From a checkpoint of a small image classifier.
Model: 4.89M parameters, 24-pixel images, arch vit, activation quick_gelu, width 192.
Data: trained on simulated telescope pictures of galaxies, 97500 training examples, 52.5 epochs.
Rows from block 2, named by matrix and row number. Rows with one number belong to one attention dimension. Each number is 200 + 20 x the weight over the matrix's rms, rounded and kept within 0 to 999. All counts start at 0.
# q: attention query, key and value (stacked) (model.blocks.2.attn.qkv.weight, 576x192, the q third), inputs 96-191
# k: attention query, key and value (stacked) (model.blocks.2.attn.qkv.weight, 576x192, the k third), inputs 96-191
q.122,193,200,215,210,191,196,217,218,176,205,191,182,192,195,199,214,211,192,196,188,200,206,226,206,179,181,192,197,194,226,226,211,212,190,198,209,198,213,197,184,213,204,192,193,204,182,202,182,202,207,207,187,176,192,211,196,200,188,215,196,215,205,183,197,197,211,210,201,217,223,204,203,216,217,197,212,219,204,187,200,175,184,196,216,196,198,203,195,211,216,189,183,204,195,182,206
k.122,197,194,189,225,221,190,211,195,216,204,206,228,199,206,218,175,223,197,197,212,212,188,192,219,215,204,197,213,203,210,183,214,202,200,198,203,201,170,205,218,201,210,194,192,210,210,208,217,193,193,212,211,207,201,204,186,197,202,225,205,192,209,225,188,191,190,201,202,178,207,204,196,211,192,197,176,181,206,228,195,192,215,198,192,194,205,205,201,198,210,225,225,223,207,224,178
q.123,202,184,228,207,190,204,210,206,185,209,188,197,214,214,213,180,200,197,219,183,197,195,213,220,177,196,184,215,166,176,215,212,178,198,191,191,196,165,179,202,200,218,210,205,203,189,207,189,203,191,208,185,200,195,213,182,202,183,167,182,191,200,190,203,206,207,205,218,200,230,208,201,221,191,219,189,198,194,205,206,185,187,201,208,208,216,189,205,213,218,206,191,178,188,201,199
k.123,189,197,214,225,205,175,218,207,203,217,205,176,190,215,203,193,194,200,199,186,214,175,215,200,211,193,201,194,185,227,193,215,211,191,206,190,206,200,207,211,223,191,196,185,198,193,225,192,201,199,199,205,187,196,202,197,192,202,212,211,218,206,204,191,215,211,214,195,187,223,190,189,207,204,179,196,188,179,196,207,199,193,193,195,190,186,211,203,196,209,202,203,245,200,215,214
q.124,220,201,183,174,218,228,189,187,222,168,189,202,190,191,205,205,221,214,186,217,187,226,184,176,180,213,206,204,213,198,188,177,199,216,206,208,189,227,204,211,179,174,198,225,206,223,186,219,202,184,183,223,206,209,191,208,215,212,212,201,187,178,182,220,179,187,189,192,193,173,199,189,190,193,205,229,190,215,207,198,214,212,209,183,216,180,198,209,194,199,202,213,198,204,202,202
k.124,195,195,208,193,206,204,212,214,228,196,208,201,194,219,210,186,201,196,193,184,177,201,185,217,206,251,207,196,172,186,179,196,202,193,213,170,204,191,192,186,184,218,204,198,178,204,241,203,196,191,186,204,193,192,192,204,194,201,178,197,188,207,213,203,229,208,207,196,199,197,195,223,195,172,221,193,196,187,194,197,237,203,193,192,198,206,203,201,190,238,190,201,177,204,222,172
q.125,211,210,191,189,211,220,184,204,226,183,190,211,214,187,219,201,226,206,185,230,177,206,171,194,205,204,214,180,216,190,180,186,196,209,208,199,204,188,222,202,188,196,190,205,185,216,189,213,209,181,199,223,225,204,195,224,209,201,210,206,186,183,189,208,176,190,174,186,191,165,198,201,181,183,224,208,192,212,209,200,229,215,199,171,206,187,200,190,192,186,222,225,184,201,214,192
k.125,186,197,204,181,212,195,218,205,229,197,198,194,193,211,194,193,219,186,197,181,166,183,204,202,207,242,200,192,159,198,175,182,205,199,205,152,203,202,202,196,163,208,189,197,187,213,225,217,202,192,197,202,208,194,195,198,200,197,188,196,185,200,221,193,237,210,210,194,174,187,196,221,200,195,206,212,179,167,219,187,239,222,195,203,194,212,210,187,193,239,193,210,180,195,208,183
q.126,222,173,214,175,199,224,196,185,200,196,170,224,227,214,226,149,215,210,217,199,212,215,192,205,182,203,164,246,160,170,194,189,165,222,173,197,172,161,156,212,181,204,226,227,217,205,194,209,220,194,214,199,218,210,238,170,233,161,158,160,186,194,173,221,192,198,203,239,190,215,238,188,227,191,235,173,188,210,219,207,191,199,223,199,216,212,167,212,238,212,196,204,170,175,209,195
k.126,186,198,214,236,187,147,231,211,192,245,211,155,193,229,190,176,169,193,194,179,244,150,222,200,230,203,206,194,195,210,220,225,208,186,203,189,211,193,210,214,247,190,193,185,213,176,219,172,186,200,208,192,172,199,198,187,189,204,204,211,242,224,227,177,228,220,223,211,211,239,193,193,201,206,154,187,218,177,166,208,185,202,194,217,179,186,213,201,198,198,180,164,252,207,205,222
q.127,196,208,195,187,211,218,189,184,212,184,201,202,180,188,206,206,215,196,177,223,206,211,187,186,188,200,215,193,204,208,189,174,225,201,202,216,218,214,210,190,189,186,213,202,200,220,206,211,184,181,199,223,198,203,183,212,193,223,216,208,175,194,200,211,197,183,206,199,192,168,198,192,194,185,205,215,183,211,212,183,201,217,206,180,202,189,210,196,174,195,206,214,191,221,211,204
k.127,180,208,195,186,214,179,198,209,235,197,208,202,197,238,194,172,201,175,205,191,180,187,188,228,217,265,199,207,163,170,170,198,202,197,203,149,201,176,207,208,171,226,204,191,176,224,242,221,189,186,202,209,219,196,197,190,190,202,187,199,193,215,225,190,235,214,206,210,176,214,199,234,194,179,207,188,177,180,205,206,238,205,189,195,189,215,197,189,195,261,188,206,166,209,220,166
q.128,221,213,227,177,212,234,168,186,206,180,199,201,183,201,222,218,221,217,154,233,180,230,201,147,190,205,213,186,212,195,204,155,212,210,202,211,200,233,222,188,175,160,241,210,209,226,204,209,209,198,179,232,186,207,193,237,204,203,190,206,187,185,175,219,194,169,212,198,206,176,200,179,192,171,223,223,205,233,205,207,204,216,205,201,213,173,209,196,205,197,210,208,164,182,200,190
k.128,188,209,223,177,154,196,193,211,191,212,197,185,189,194,207,187,205,198,203,179,181,174,206,218,208,213,198,185,172,206,211,200,204,198,203,192,200,203,215,198,203,204,196,193,203,185,209,170,201,214,208,206,198,204,203,229,197,188,189,194,234,199,247,188,212,247,199,195,235,205,200,230,199,195,207,208,236,180,163,183,202,209,196,229,200,190,202,195,199,178,164,179,196,191,181,214
q.129,218,181,200,215,227,248,198,165,217,180,177,227,219,248,223,195,255,216,237,233,205,223,178,159,171,190,184,182,223,202,190,219,189,222,181,206,188,152,178,182,199,159,214,210,191,217,214,223,225,201,150,238,219,216,217,244,221,176,203,170,200,162,173,234,194,155,180,209,176,204,224,155,246,190,214,156,185,215,212,185,195,200,226,184,250,162,184,202,223,200,243,224,204,175,221,175
k.129,185,210,216,163,177,208,188,225,224,191,195,204,201,194,199,192,218,176,197,210,157,182,198,257,203,238,202,174,173,182,185,199,192,205,211,173,202,203,230,204,172,235,183,191,178,216,201,211,214,188,235,196,220,188,191,212,196,189,180,185,192,178,256,179,234,241,178,193,193,175,201,259,175,181,222,233,202,164,206,183,234,207,184,194,204,199,192,180,194,191,172,212,179,180,225,193
q.130,232,211,204,172,213,246,160,174,207,171,210,215,184,214,224,228,225,226,142,240,178,242,184,140,183,199,220,196,202,189,207,141,207,213,214,218,201,253,226,209,179,149,262,225,212,231,204,215,194,195,171,245,182,206,176,239,203,217,201,211,190,193,156,237,164,159,228,223,206,167,189,165,172,147,222,223,200,254,201,218,196,235,208,194,205,155,204,192,189,197,206,203,159,205,195,200
k.130,185,209,229,174,135,194,201,214,194,214,200,174,191,205,209,191,198,192,199,175,175,165,208,225,204,215,197,174,163,201,228,200,206,202,201,173,196,214,221,192,213,210,196,187,202,177,220,153,207,224,223,197,181,205,203,238,202,184,181,192,241,196,262,175,231,256,196,189,234,198,199,231,200,181,199,222,247,169,152,184,206,210,197,234,203,195,204,192,203,166,150,173,202,182,185,221
q.131,189,166,209,236,218,180,248,213,225,196,191,207,199,221,190,180,186,206,244,189,207,191,190,219,213,219,198,203,204,182,172,228,204,195,202,179,206,144,164,175,193,221,171,201,167,208,225,216,212,183,183,196,229,197,201,182,181,196,197,202,183,204,205,194,253,203,182,175,162,225,196,205,234,206,202,163,169,162,224,203,218,165,193,186,208,217,209,221,197,240,220,221,228,200,232,185
k.131,200,204,180,240,241,226,189,205,205,169,200,227,206,160,195,233,235,199,206,253,207,248,200,196,176,180,204,194,247,209,173,221,201,197,207,219,207,193,195,189,174,204,177,191,195,233,169,242,209,173,180,218,233,177,187,196,201,205,247,194,155,189,168,215,155,148,186,189,163,182,198,191,193,222,208,202,153,237,251,193,196,175,185,149,208,195,200,184,196,214,255,239,200,195,219,176
q.132,201,178,188,245,204,173,254,198,202,207,197,200,199,230,190,205,181,204,244,185,221,185,192,219,206,195,198,186,200,193,194,222,202,196,200,196,202,153,191,195,216,208,173,202,189,183,213,201,206,199,182,190,205,206,206,187,189,202,212,200,208,206,213,187,220,204,192,183,177,211,199,189,227,221,184,161,190,173,203,211,193,169,197,193,198,192,208,215,196,223,220,200,239,208,200,202
k.132,217,192,182,220,215,216,194,204,204,183,192,219,220,179,200,214,219,199,207,229,209,222,200,203,178,196,198,207,220,204,180,206,184,208,201,211,193,195,180,197,199,213,192,209,203,210,185,214,212,186,200,195,226,185,195,179,209,202,219,194,173,185,184,206,176,179,198,195,178,174,204,197,208,214,207,200,170,221,231,197,196,192,195,167,208,212,187,202,203,213,227,225,203,190,219,177
q.133,180,222,179,192,195,183,205,187,203,209,207,205,215,205,184,188,204,180,223,193,191,190,188,205,198,206,186,196,208,214,196,202,194,190,183,184,201,189,209,212,206,206,196,178,203,195,194,199,178,184,211,191,207,207,207,187,199,200,213,202,203,220,211,194,199,207,189,209,198,191,207,203,188,207,188,200,202,205,194,185,211,200,208,191,191,217,189,181,207,197,200,197,193,224,202,189
k.133,218,200,184,204,213,220,186,205,206,163,191,220,208,187,204,230,206,202,197,225,200,222,186,208,176,210,211,196,238,191,187,213,193,206,211,206,203,189,191,203,186,209,190,219,191,214,175,231,214,195,193,199,225,184,192,195,206,203,203,195,184,182,177,217,176,186,184,190,183,178,195,198,193,185,215,196,180,218,220,210,207,196,189,180,208,208,200,207,191,220,221,212,201,187,210,185
q.134,170,209,199,196,189,179,217,200,201,214,188,189,206,205,172,194,173,181,221,174,198,179,191,221,209,202,177,190,193,213,204,193,191,193,181,184,195,198,196,194,213,220,194,191,208,199,203,194,193,200,222,187,192,207,223,178,197,197,186,193,208,223,218,195,230,224,199,193,211,218,211,229,199,214,191,205,218,184,188,188,216,194,207,201,196,227,185,195,214,198,180,188,201,216,195,215
k.134,207,188,183,243,278,214,197,189,211,177,201,236,216,175,191,228,217,206,208,247,215,251,195,180,187,185,195,204,245,203,165,205,194,201,194,212,203,181,165,190,188,189,184,206,184,235,177,258,192,166,162,225,225,192,200,168,203,212,227,203,146,202,144,223,157,115,192,200,142,191,202,158,209,226,209,168,142,235,262,213,188,171,200,147,203,203,195,208,198,239,282,234,207,208,223,165
q.135,193,194,235,220,210,224,198,203,208,180,195,177,187,230,203,220,194,218,203,223,204,221,210,166,190,193,223,177,253,194,209,197,218,199,213,201,221,205,207,151,197,169,210,216,184,216,206,205,216,190,173,228,187,196,186,227,185,208,198,211,196,175,199,231,219,180,191,188,197,228,187,183,205,208,202,237,198,206,204,191,209,185,198,200,208,147,214,213,183,210,215,198,218,189,208,219
k.135,188,200,220,191,175,201,208,223,191,197,202,168,188,197,196,191,216,198,196,177,190,199,218,210,205,197,207,178,172,211,212,204,208,193,211,198,211,214,208,192,200,199,182,198,215,197,215,187,210,225,203,204,188,191,192,256,192,194,193,195,224,190,227,196,223,219,205,184,221,209,189,218,211,219,184,218,221,175,177,166,193,206,195,223,200,183,210,203,195,181,169,189,202,184,183,223
q.136,201,196,219,201,215,223,191,198,214,182,214,203,180,220,211,220,213,222,184,227,189,224,211,161,191,189,220,185,225,192,199,186,225,191,214,198,215,221,215,177,190,167,225,205,185,211,209,209,215,202,162,232,187,193,184,250,186,201,189,216,193,190,165,226,197,167,201,191,200,206,183,168,216,183,212,214,191,214,204,207,198,196,195,199,198,161,223,205,190,210,219,205,194,186,204,201
k.136,188,210,222,182,161,202,205,215,187,206,200,170,187,193,207,186,216,194,202,187,189,188,218,221,204,197,206,185,164,212,218,203,209,191,209,194,203,204,212,196,211,205,192,190,207,191,208,174,202,225,214,201,186,191,194,246,194,192,198,199,228,204,227,193,216,231,201,191,230,190,192,227,201,202,190,206,229,185,170,179,196,211,193,226,200,191,208,192,197,176,167,176,202,191,181,221
q.137,229,191,198,202,237,261,175,161,221,166,194,226,201,232,213,205,246,222,202,246,200,237,169,123,176,188,201,173,227,201,179,189,200,218,191,214,205,174,202,191,185,130,237,224,193,229,213,227,202,193,138,256,218,215,199,255,212,197,208,192,192,179,168,255,174,139,193,220,179,188,201,134,210,165,212,168,179,249,217,205,196,219,217,168,234,140,203,206,202,211,240,229,198,194,221,177
k.137,185,207,219,163,162,201,189,219,219,200,196,188,197,198,217,186,220,181,195,187,159,174,203,251,205,235,203,173,170,186,203,197,200,200,207,165,202,198,232,199,181,226,197,188,192,200,207,190,216,205,254,177,206,189,198,225,197,184,172,189,219,184,264,173,233,272,182,189,212,181,200,258,188,165,219,233,226,159,181,175,233,214,186,212,207,201,201,175,197,169,162,195,173,180,210,204
q.138,212,227,162,164,172,181,180,197,192,220,204,215,229,159,206,187,192,190,177,187,191,177,186,237,216,212,176,214,176,206,198,188,162,211,188,204,174,223,222,238,208,242,201,195,214,182,160,186,177,207,245,163,214,200,208,168,230,203,197,196,204,222,226,162,153,233,191,207,223,159,209,243,162,178,204,203,218,200,187,207,196,237,195,198,182,243,170,183,216,155,165,193,171,223,187,205
k.138,208,200,190,213,221,186,209,188,206,204,198,213,197,217,207,195,173,196,200,182,205,185,188,183,204,211,193,221,207,198,191,196,198,202,186,182,193,188,184,206,202,194,209,213,199,198,214,216,192,188,190,185,197,214,211,147,206,204,192,199,189,198,178,190,204,191,208,211,185,215,206,177,202,195,205,180,183,191,208,212,202,194,210,199,192,221,195,214,206,232,219,206,200,207,202,183
q.139,236,221,196,169,210,241,167,183,208,175,215,212,181,217,233,221,229,227,140,243,182,236,179,142,188,197,219,189,201,193,201,147,203,212,221,213,205,246,233,215,178,155,254,215,210,227,196,210,183,199,179,242,188,201,177,238,201,218,206,215,190,196,175,231,149,163,213,218,202,151,187,162,162,146,215,215,196,253,208,222,190,246,203,191,200,150,206,189,187,179,207,203,166,214,199,209
k.139,191,202,215,166,145,198,210,204,194,220,190,184,192,220,211,184,190,192,202,160,181,171,203,230,199,223,196,175,154,197,227,193,205,203,198,161,191,210,216,200,217,210,207,203,207,170,229,160,208,215,228,193,177,212,208,224,202,187,175,187,247,196,243,180,230,258,203,191,235,186,207,231,198,183,201,216,245,161,155,188,212,219,205,228,206,209,194,198,207,170,154,172,190,190,191,215
q.140,174,226,186,177,171,156,195,219,189,226,217,177,196,159,187,195,161,178,173,176,196,176,215,246,225,198,203,238,196,202,211,173,207,179,201,198,207,247,209,211,209,244,180,196,229,185,180,174,178,208,253,162,186,195,204,149,187,214,214,220,206,235,213,161,188,244,212,194,222,195,196,260,164,228,198,246,216,192,179,204,203,180,188,216,161,247,200,194,193,191,162,174,190,226,176,216
k.140,210,197,192,242,219,189,207,179,179,211,202,194,203,207,190,215,177,222,208,197,239,209,203,161,202,171,201,218,236,214,205,207,202,199,192,235,202,207,180,195,226,173,206,205,203,182,198,199,188,204,163,208,182,209,205,186,199,213,214,214,199,216,154,221,175,164,214,207,203,225,197,162,213,226,176,167,195,240,199,208,164,189,210,204,196,197,202,219,202,212,222,191,226,219,183,205
q.141,179,209,190,234,205,184,241,187,215,218,185,229,183,242,204,185,231,181,244,179,199,188,212,209,200,201,183,177,174,206,185,242,210,196,185,176,209,163,184,199,198,204,191,171,184,199,230,206,203,188,173,198,191,207,210,222,203,174,212,192,186,200,190,193,212,199,210,208,183,218,218,189,249,197,181,159,183,187,212,175,199,192,206,192,208,209,200,190,204,238,227,208,205,194,228,166
k.141,208,210,200,225,178,220,182,225,173,172,198,203,204,157,208,219,227,193,201,248,219,234,212,198,178,175,215,194,249,205,209,215,205,196,222,230,211,208,198,188,208,198,176,201,220,192,163,196,208,195,218,213,205,163,181,214,198,209,223,199,200,195,202,209,175,175,189,188,210,175,186,201,191,228,214,213,205,227,205,196,169,200,185,179,212,176,212,185,185,171,210,209,222,193,194,214
q.142,188,191,193,211,180,185,209,213,183,225,181,201,229,193,208,192,215,172,217,178,205,175,225,253,209,190,173,206,183,206,208,257,187,205,180,185,182,209,193,229,211,245,162,177,200,179,183,180,215,208,227,167,195,210,224,191,224,170,187,186,203,197,224,163,193,235,193,200,225,221,228,236,215,214,184,205,211,182,183,176,186,189,203,212,200,248,191,185,215,202,194,186,204,175,181,194
k.142,211,195,189,200,207,195,209,192,190,199,209,197,195,215,191,186,171,211,190,187,219,192,199,163,212,192,202,229,204,198,210,190,204,197,193,202,197,190,191,209,210,182,221,212,224,204,210,203,187,200,198,205,188,208,201,166,198,218,196,211,203,213,188,197,202,176,214,230,198,218,197,174,190,216,204,189,192,216,197,226,182,203,204,210,192,211,204,218,194,209,204,193,219,213,197,200
q.143,172,187,212,209,208,194,208,200,199,189,202,176,213,219,169,211,159,198,218,187,211,202,195,196,198,178,197,196,233,207,210,192,202,183,187,200,210,203,196,186,204,198,198,202,219,203,196,205,207,199,198,199,183,197,210,179,187,199,184,203,209,202,220,213,244,199,200,198,199,244,206,204,190,232,194,205,211,187,188,187,202,175,203,203,201,204,208,217,207,219,189,185,226,214,195,217
k.143,212,198,186,244,233,201,187,179,207,196,199,215,219,184,194,229,196,213,199,236,221,218,200,176,195,170,200,205,256,212,187,217,196,206,193,231,206,189,197,192,200,193,197,183,201,204,169,224,198,181,189,209,217,202,197,190,199,212,230,205,169,202,184,210,168,150,198,199,177,221,196,176,206,209,198,187,175,240,230,204,179,196,203,168,203,197,196,203,208,189,241,221,216,208,207,192
q.144,193,219,182,169,179,189,193,192,195,208,203,184,219,163,185,186,186,191,201,189,195,188,193,223,201,204,172,207,223,214,206,189,184,199,173,204,188,215,210,221,204,230,201,206,216,195,163,193,182,195,248,169,199,214,224,158,212,196,202,203,202,220,227,187,186,230,194,208,221,188,215,233,167,215,194,217,218,201,188,188,206,207,213,205,196,238,175,193,219,171,170,191,191,221,192,202
k.144,216,202,193,200,214,196,198,183,210,201,195,197,208,208,217,202,174,219,196,200,196,182,195,198,209,213,199,213,234,186,190,205,196,215,188,202,198,197,207,204,194,204,211,220,183,198,185,215,200,194,201,186,208,212,210,182,201,204,188,198,181,197,185,200,206,200,184,203,192,211,209,197,205,177,220,188,185,209,212,210,208,200,209,195,199,201,199,218,200,205,207,208,201,208,204,199
q.145,205,230,174,166,179,190,178,193,194,201,208,198,227,159,198,196,194,189,166,195,210,202,180,217,194,213,184,205,202,209,199,189,171,204,188,223,182,231,229,234,191,222,203,206,226,190,165,194,171,207,242,174,205,198,211,163,217,207,204,193,210,219,221,189,158,225,199,212,224,168,206,228,141,198,208,220,216,218,189,200,198,232,204,201,188,227,174,185,209,165,166,193,191,224,187,202
k.145,218,197,199,201,215,186,194,177,212,208,198,227,213,229,190,198,149,209,206,176,192,185,183,205,204,218,189,208,211,192,188,199,188,209,179,187,190,198,196,206,201,208,213,219,182,194,208,206,194,195,197,178,200,226,222,160,208,201,174,201,196,200,203,190,209,220,199,210,192,232,217,197,204,166,212,194,196,204,195,215,215,192,218,199,199,225,186,216,217,224,204,198,187,209,206,174
q.146,157,190,177,237,165,134,232,246,163,264,199,215,232,161,160,191,168,158,265,129,229,131,232,297,226,201,182,229,180,204,216,259,178,178,201,195,192,180,167,206,242,284,126,160,182,149,192,161,208,228,239,133,189,188,216,163,205,174,192,187,222,226,222,124,226,267,190,166,223,240,205,267,234,239,179,178,229,123,180,193,196,167,175,227,175,273,195,193,219,205,174,177,219,193,182,191
k.146,204,196,176,236,254,202,209,192,193,192,208,224,206,190,175,216,191,207,206,214,235,235,195,142,200,167,202,230,233,215,187,200,201,194,194,230,205,194,169,201,202,170,199,200,206,217,194,224,184,185,151,223,202,200,194,166,195,221,230,211,173,212,130,217,172,126,206,208,168,216,194,145,209,240,188,167,163,248,234,218,169,184,201,177,194,198,205,216,195,245,248,218,223,219,197,180
q.147,213,224,212,163,182,216,188,193,191,189,193,192,189,179,222,207,209,201,155,222,189,219,205,171,202,217,205,202,188,205,210,169,199,215,201,223,188,241,220,200,189,174,222,207,213,209,202,188,197,214,214,217,184,205,203,220,209,190,194,191,197,193,197,213,187,191,203,204,218,159,210,195,187,187,217,239,216,222,193,193,209,231,211,212,200,171,203,196,208,177,174,199,176,182,191,202
k.147,190,208,208,179,166,188,208,208,187,215,210,178,173,215,211,173,203,192,186,165,185,191,197,203,217,218,203,196,160,190,214,191,215,190,199,189,203,208,209,205,196,201,205,202,203,193,229,179,186,223,206,196,180,207,203,214,192,198,190,207,223,215,218,195,211,235,225,222,228,196,197,217,187,187,198,206,230,181,166,200,210,219,201,232,187,199,204,201,196,193,161,174,189,214,182,216
q.148,206,218,198,181,200,200,202,184,192,194,202,187,183,200,216,195,203,208,175,209,201,203,211,178,208,209,194,202,167,219,213,181,207,210,181,217,194,230,216,210,198,182,213,193,220,204,218,194,207,214,209,213,188,214,214,220,207,191,206,201,204,195,200,209,192,184,202,207,209,191,208,190,193,200,198,210,219,215,191,198,199,217,211,208,189,189,200,190,210,194,199,190,192,193,191,204
k.148,193,202,205,186,169,189,216,196,198,223,208,189,178,221,204,161,211,192,189,193,198,200,203,203,222,208,200,204,174,192,207,196,206,201,198,184,194,195,194,196,215,199,217,203,203,187,218,177,182,206,219,202,186,212,213,200,201,195,194,204,217,223,200,204,202,209,231,219,224,203,204,207,183,197,199,200,222,186,179,204,202,218,208,217,191,201,202,194,198,184,185,188,188,211,192,211
q.149,206,236,206,149,198,231,153,182,201,187,212,189,189,184,230,205,227,199,133,234,171,227,187,152,198,202,216,197,197,209,210,145,211,202,205,214,205,245,237,202,187,163,256,202,233,222,182,202,191,204,214,225,197,201,188,220,202,216,208,218,200,200,185,221,165,179,210,220,213,154,191,195,157,179,222,241,215,250,196,194,194,242,205,204,187,167,207,178,194,162,189,204,152,211,188,213
k.149,195,206,228,159,143,185,209,201,189,225,200,173,188,238,219,174,181,198,195,152,182,160,201,212,215,226,198,181,158,187,232,187,202,203,192,180,196,202,221,202,215,210,220,203,201,166,230,162,200,225,228,186,171,221,209,229,201,186,156,196,250,203,252,185,233,273,210,203,246,209,203,233,192,168,203,222,253,162,147,201,210,225,209,244,201,198,198,200,206,171,135,161,199,196,181,235
q.150,224,215,213,147,190,212,166,188,201,179,201,187,201,174,213,215,188,215,140,208,175,214,200,176,195,223,205,199,188,198,210,151,189,213,200,209,189,253,230,217,186,186,219,223,220,201,185,192,205,203,217,205,187,208,194,205,205,204,190,196,204,179,205,213,184,200,197,213,219,162,199,209,155,177,209,249,211,220,190,203,220,234,201,214,205,194,194,195,197,189,169,185,169,195,190,210
k.150,194,207,215,194,176,177,214,187,194,232,204,163,182,221,201,186,190,199,188,169,197,171,210,192,228,201,195,204,180,213,224,184,210,200,186,197,197,218,222,197,212,191,212,191,208,183,222,167,181,209,224,195,166,225,218,206,198,196,192,207,234,223,234,182,224,231,218,218,226,229,203,204,196,188,169,202,228,179,170,209,198,221,210,227,193,196,205,191,211,178,158,180,204,210,187,227
q.151,163,198,203,231,192,148,221,254,193,223,217,185,197,189,174,201,161,176,229,161,215,169,212,246,210,204,213,220,204,201,203,208,204,163,222,182,216,191,183,178,216,249,163,184,186,183,200,189,199,187,219,172,193,171,190,158,165,208,199,215,202,223,223,169,246,231,204,171,199,242,176,238,202,235,185,201,197,139,199,209,211,161,167,207,168,240,216,208,185,212,184,188,221,203,204,224
k.151,215,190,188,247,247,205,196,186,197,192,197,220,217,191,186,225,202,215,212,228,240,224,201,153,191,166,195,215,235,213,190,215,195,204,191,240,196,191,175,192,209,180,191,203,201,203,194,218,196,188,157,213,214,205,200,184,210,208,230,206,175,203,150,226,168,146,200,203,173,219,202,161,215,220,184,170,166,241,232,204,176,190,208,173,203,199,195,207,210,219,250,224,216,209,206,190
q.152,216,211,212,159,194,220,160,198,195,189,209,183,198,183,217,223,199,213,129,218,184,218,201,168,192,200,211,208,204,192,216,147,191,210,209,217,198,260,232,209,181,174,230,216,221,209,189,195,197,210,214,215,184,204,191,207,202,215,194,209,202,190,196,220,189,189,211,213,221,174,197,196,156,179,210,255,218,229,189,206,203,229,200,216,198,179,199,193,197,179,173,185,167,198,191,221
k.152,185,205,217,195,168,169,220,192,192,237,212,167,185,213,196,173,182,194,193,159,200,162,214,192,234,201,196,195,169,209,221,191,207,194,187,200,198,215,221,197,220,194,212,184,210,175,226,163,177,216,225,199,164,231,211,212,201,191,187,210,232,225,241,177,225,232,220,225,233,237,203,205,199,193,171,201,234,179,164,203,197,214,208,231,190,200,203,198,212,185,156,175,210,217,185,219
q.153,215,206,213,152,203,239,153,188,201,180,206,188,196,180,211,213,203,221,149,223,179,225,204,160,197,195,220,216,208,200,207,158,201,213,211,208,201,251,216,194,181,167,229,214,218,220,191,199,203,211,193,222,188,208,181,210,206,215,190,206,188,189,188,226,206,181,202,201,209,177,200,189,174,177,219,247,211,216,201,204,204,215,206,206,209,172,203,199,198,190,178,206,164,190,204,211
k.153,188,203,216,188,184,182,211,191,206,231,202,177,180,221,196,171,188,202,205,165,185,165,213,199,217,207,197,181,166,201,217,200,214,197,192,183,206,203,211,198,202,201,206,188,197,184,223,180,197,214,198,197,192,218,209,239,196,185,181,203,223,213,229,198,228,224,204,198,225,228,203,211,215,193,182,198,233,175,171,178,209,205,210,227,198,183,205,199,213,183,183,185,194,203,187,221
q.154,245,210,157,174,191,216,185,165,191,196,204,210,198,184,228,199,218,218,169,215,190,210,189,197,197,194,189,208,160,200,202,186,194,226,191,220,183,216,220,242,192,195,221,212,221,196,183,197,178,210,210,204,204,215,199,212,220,204,201,196,210,206,189,207,145,193,210,217,210,151,212,175,185,176,206,198,202,227,192,207,177,242,218,198,205,185,183,191,209,176,192,199,180,207,182,208
k.154,193,198,214,162,182,196,215,207,208,214,193,189,185,225,203,184,196,190,204,165,179,185,199,241,201,228,195,187,150,185,206,185,202,205,197,153,189,202,198,203,204,215,198,206,193,192,230,190,208,216,217,182,196,211,211,202,209,185,174,189,229,198,216,193,240,244,204,203,205,192,209,226,197,188,212,210,218,149,180,203,225,206,209,223,202,215,197,198,201,206,164,193,185,196,202,196
q.155,230,191,185,216,208,217,215,177,197,191,191,209,214,229,200,204,216,205,223,219,216,209,170,178,192,205,190,180,210,207,196,223,185,222,192,204,188,165,198,205,208,176,205,203,192,202,197,207,203,199,173,222,218,213,205,227,217,205,205,187,214,187,193,207,185,179,173,204,197,174,212,163,221,192,195,157,197,213,205,203,189,219,212,183,218,164,190,204,210,195,222,213,220,196,205,199
k.155,192,195,213,155,181,210,202,219,222,193,189,211,202,199,197,186,217,177,200,200,163,191,193,238,199,232,194,184,175,185,189,192,192,205,206,157,189,204,210,202,171,227,185,201,186,214,208,210,213,194,230,192,215,196,207,201,208,181,178,184,193,186,227,185,228,245,184,194,190,185,209,238,184,181,230,225,199,167,206,196,237,201,196,187,205,204,188,185,198,202,186,210,172,182,224,186
q.156,212,224,180,189,188,186,196,189,195,196,207,196,219,171,208,214,208,198,180,196,212,195,185,210,201,206,186,196,202,214,197,195,177,206,181,214,184,223,225,226,199,213,202,201,224,194,178,196,178,202,227,188,208,204,213,180,221,207,203,198,207,221,217,188,170,215,192,205,211,170,210,208,165,194,188,205,205,210,200,205,188,225,199,195,189,218,177,186,213,184,184,199,201,223,192,204
k.156,202,189,204,205,212,191,197,179,210,207,198,215,215,219,194,192,170,205,206,180,206,191,190,203,200,208,188,210,199,197,194,193,192,206,182,186,192,195,191,203,214,211,216,212,191,190,209,199,201,187,205,189,195,218,212,168,207,197,186,198,204,202,199,197,208,219,205,213,195,234,210,205,205,187,206,196,198,204,200,205,208,202,212,195,203,218,192,210,209,216,206,206,192,209,204,190
q.157,211,192,210,211,203,217,196,197,198,194,207,199,195,203,194,214,179,213,193,203,206,212,197,175,198,195,200,199,214,206,201,191,202,197,200,214,205,203,201,183,204,182,215,197,201,201,204,198,214,204,196,209,194,203,200,213,196,197,193,202,206,194,183,217,210,189,203,202,205,202,201,182,206,200,200,199,205,209,196,208,201,191,205,206,204,190,202,213,207,210,207,197,211,188,200,198
k.157,193,195,219,167,193,196,202,202,220,222,189,198,196,204,210,188,199,204,198,178,172,178,201,221,208,220,191,196,157,201,196,186,204,205,195,173,193,201,207,195,190,214,208,206,183,204,227,190,206,207,202,183,200,212,206,208,211,178,178,186,210,196,213,195,230,234,194,190,204,208,211,220,203,181,213,207,207,172,192,183,229,207,203,218,206,204,186,192,211,204,182,206,170,193,209,199